A small model that answers yes/no questions on an image's attributes, trained from scratch.
Model: 40-pixel images, encoder arch mlp_mixer, encoder norm layernorm, encoder layers 6.
Training: muon at rate 0.014, 11100 steps.
Rows from expert 6 of block 3 of the fusion encoder, named by matrix and row number. Rows with one number belong to one neuron. Each number is 128 + 24 x the weight over its row's rms, rounded and kept within 0 to 255. All counts start at 0. Numbers have three digits each. After the name is the row's rms in percent of the matrix's.
# up: expert up (fusion_encoder.blocks.3.mlp.up, 8x128x128), inputs 0-127
# down: expert down (fusion_encoder.blocks.3.mlp.down, 8x128x128, transposed), outputs 0-127
up.93 102:115135114136109106104138126107123126196126130100150137148129121138129132153060155138131117109183091125114072154090139147079149168115173149169119168135132161101133123134115143129152116137132106141128120164135172140102134126091139081142129126094126125169121135141139121135193151108116100133093103103137198094127115111108152113151130149140125115133119141144115113104121111119094105156123
up.94 042:098137155089124074131103111121116116127124123130124096120146115106149105105156125097134159163134123131139104165096130136112145128163125111131165144117121075113100133171093147120171158143130106116131130106120119087098127139150083091112146153143135065094141078154156117139162154133124102177112124111148137118142162144112088146124148111101139134151172129118117160173193123154132147116133
up.95 061:160097097148183105135154118113130130143111178153144128158156171139112161102139088096170123139166076132134131071114148148127124146135124081060163147148138114102119145107118126141120110119104167121097178118110129092116108130112123142108127118136145106088140145184136162149156154115140139177095139149101123113152097139135147102099120109111135118115149131123095113146120111130122120113118
up.96 220:118107097116141150151129099132128100181121143116117114134124108143140122126141102128128116132125139141119133102134128151144144091127136079105188141110103134120149125090162154135114110130126169112086115142089140161101158150141101138137156120130114132095159166151168116113072104137111116147225099129112151170115129112116133152097136123141114084131125137117181117100170123143126118088167
up.97 071:146116172125121139176143140157110140166119181152128123111123130135098126147168062128164149155135126115114129116101159126130101118118120121126140102118113136132103141136113134122090140116098135094127137107132148139153095125132174161148139122091110117095144136136138119152095176102148161189153161161095105123152132114122129094103100107126149078126126081121136073148105104114170113178118
up.98 154:175101170143139145102134127140134144131154122138136117126102141151128126125134166117135077155130169084120122114144160136108121076115119150113124118114126145114168150155148112169151120132116078153056128144109194095162122146117110124136149107149094135100134139130114138086109107137178138080098097097125137153149153132086149102107116110145139125098160140149073160119141142120119134124127
up.99 023:112098107122145072114144110123132126157107160166133149168131157164140132117139144142163157116133122145097144095096163129119184188118108116152115094133116117094129139138151170146112150145140165114073096131144122127151141119090145119136119140150111113142163169107107102150071086106104117140143152109156118091090149133120129083132126138142138139117126096119099146166133084101142134112099
up.100 140:160094138140131094162159170139162139143114114141090144105129141130102094147151083152190128145131114082105129111095145138163115131183143137131120098109141124149122118173109137128125147083111116101117124122111180148143163086153112098149087144126124124121129118141088126125173159096122118133187137120129158110180100118114102092127120142143091108124113147135125143109121085140129123120166
up.101 007:127137104124140118097142164177128125152094106147074127138137145182135108139181091121130145127087106124130132126081139109142149134123139105153094115142113108123088139135129133097097133150127124103124122160153139129118104145111134101109097142111127128169122163115109166134160119129132188177152130150149130124081142121159137095178119121156126112137120095121182093117074072145138148118110
up.102 075:134112164145147124125078131142105112154131137092126188153126118129140116132091118153118149128131131154134090120145193135113165114098154104089076126113155168104127123109139134105117103140144101142139108127088131113106114153146170153110153108151117103105163139131108127120103132135149122152131111093182103143105154125179098120186174101123127160116123122104118082130158121145128119146080
up.103 098:127110107120109139124162089144154173119140106118122157126170129121105099146165112151134146150123099095103113136126111091109133169149158122126148112159105125163115118164105122163117130150118115167123090118158124097098109094100136148144133181099164094155092119108119117147126094122140151181117135186103126155061130104111122142156104103176137138145142121127125115181119117119141104101111
down.93 111:143113151139146107100138118199140114095164120111100110132111124116125135100158105142116135105128135120158162135104155131157150151152097102112138131168118100143135126171097143110105122127124150153172103094106119128101115139164079116152091137121154099112109087094142167150100112115147136088123084150082123149135122166155112151145125100164123091137115154164128138177118146105168138088137
down.94 058:107142147145100098147178109096106145113097109150150137140127115115129111136092137192127106128126104114130172116165107136091083122142086138142134108178139134174128161109141137119143149139138187144111107127126139161150097111088171121125098156100120170168111132090134134154091145120114142115169150141086134123136084119113148099178135110161125105120113105120129093125108137104152114138114
down.95 072:130112129120094120139130129122113143158127129140118114101122078110102095123079118144127135123071164131096144163148135116127145108106128186173117093130080167142140086119115132175118105183143103126157085099120134156128120138146133104155122147114127093153132109078143119100101114118134120133159161129131139103152149111105106169134112146145139148155087150153181113132149169112150147108165
down.96 166:103130090132146145152116110115122148126128134138142153151111061184108153120157136114111147144140146189105093130123159105127122073105119136124100134100131100112122092157137156097158122142131081126157131145149155158146120137124143122074108130144120138148164080129112111145140152158131152141164142084140167103151089127107147145151131115093119085153182115157128105113105126123117093121102
down.97 073:124125095125123130137157132133121169104121111110090142081098132138116083115131154101096115126109140135095079128166123153120182148149137161129158151131104131150134160115087116151179111181150131150081095120151155126099157110124166166126113151128143119140083130125158133126180099131135127118099081129106136119103103111127085164150117138154089089145134160133156119150155111136122126099146
down.98 134:111134080146124121112118125149107139171089094109119161139126075138114175164159126114147177128115115177111136100100123106122133112126153123133129129163144122124149113107125159084121171116133100094175120139085144144123151110142174141149102113100099145134103126085118100140112112141091146149149135138128148129140085111106136142152143150118099085143149187120188144121113104137125096107149
down.99 029:144123101103134170130115138111124139100123123128136105110117105089157128131127095117075102164132119097132121140164138131124120108151086153136122169190124160140098137103090111144119094087153113167143129087113134098143099147150103170154103138099148111095093101153165120126168132123168181100080094136113135126160137125120145143150127114140140146175110135159145113141151169110137114109158
down.100 103:102127085137153150149116085126132079131152132109124134175099109148147143084118137140077109111102119165146123133101110119109174144112084127128110157139141125106187118075115113139137128116170133143110079142122129154066105164157131127141145124146140139125109134099112153164103102152145146158072098135116163145128132109144132164139117144154153148139170122136099147103117138101159141092120
down.101 009:152099137113123147154119087106131135104138137108166113148117138094137115118107128139143113150137107136146114127148138156126151151118111161127127140096148144118156128103101122187124117106133122161124118096133092069122150105128091145144161119135165130070143095166145062164094146119132106066111117091133160105131107144112146149119130100114136136181122155131099167184151169104129121130146
down.102 086:121138125109103159106127127116141154115109146080151103067167135109139157129159141046123130139143161127093147140132132098137083112143135121150156103149078140108131113167124104174104111136102185170120138128142109170138156105106098138143098129110111140168127143118164133135153098134142128113136127170082136146110108124097141129132100139140127081119130159154169111107119148137095123117144
down.103 100:133112167118176129096167065132125153122102126112136116117110191098136149085101112145202103164161156142147140136146092124148115150141117134169155118138100133108120160126105114133127130101169125095130101080151120145157097138118130135131121095146163135130107135128104151152137131120123135134080106132129092126187128114157129111128139153110141110123118089137099121100172110085149115112131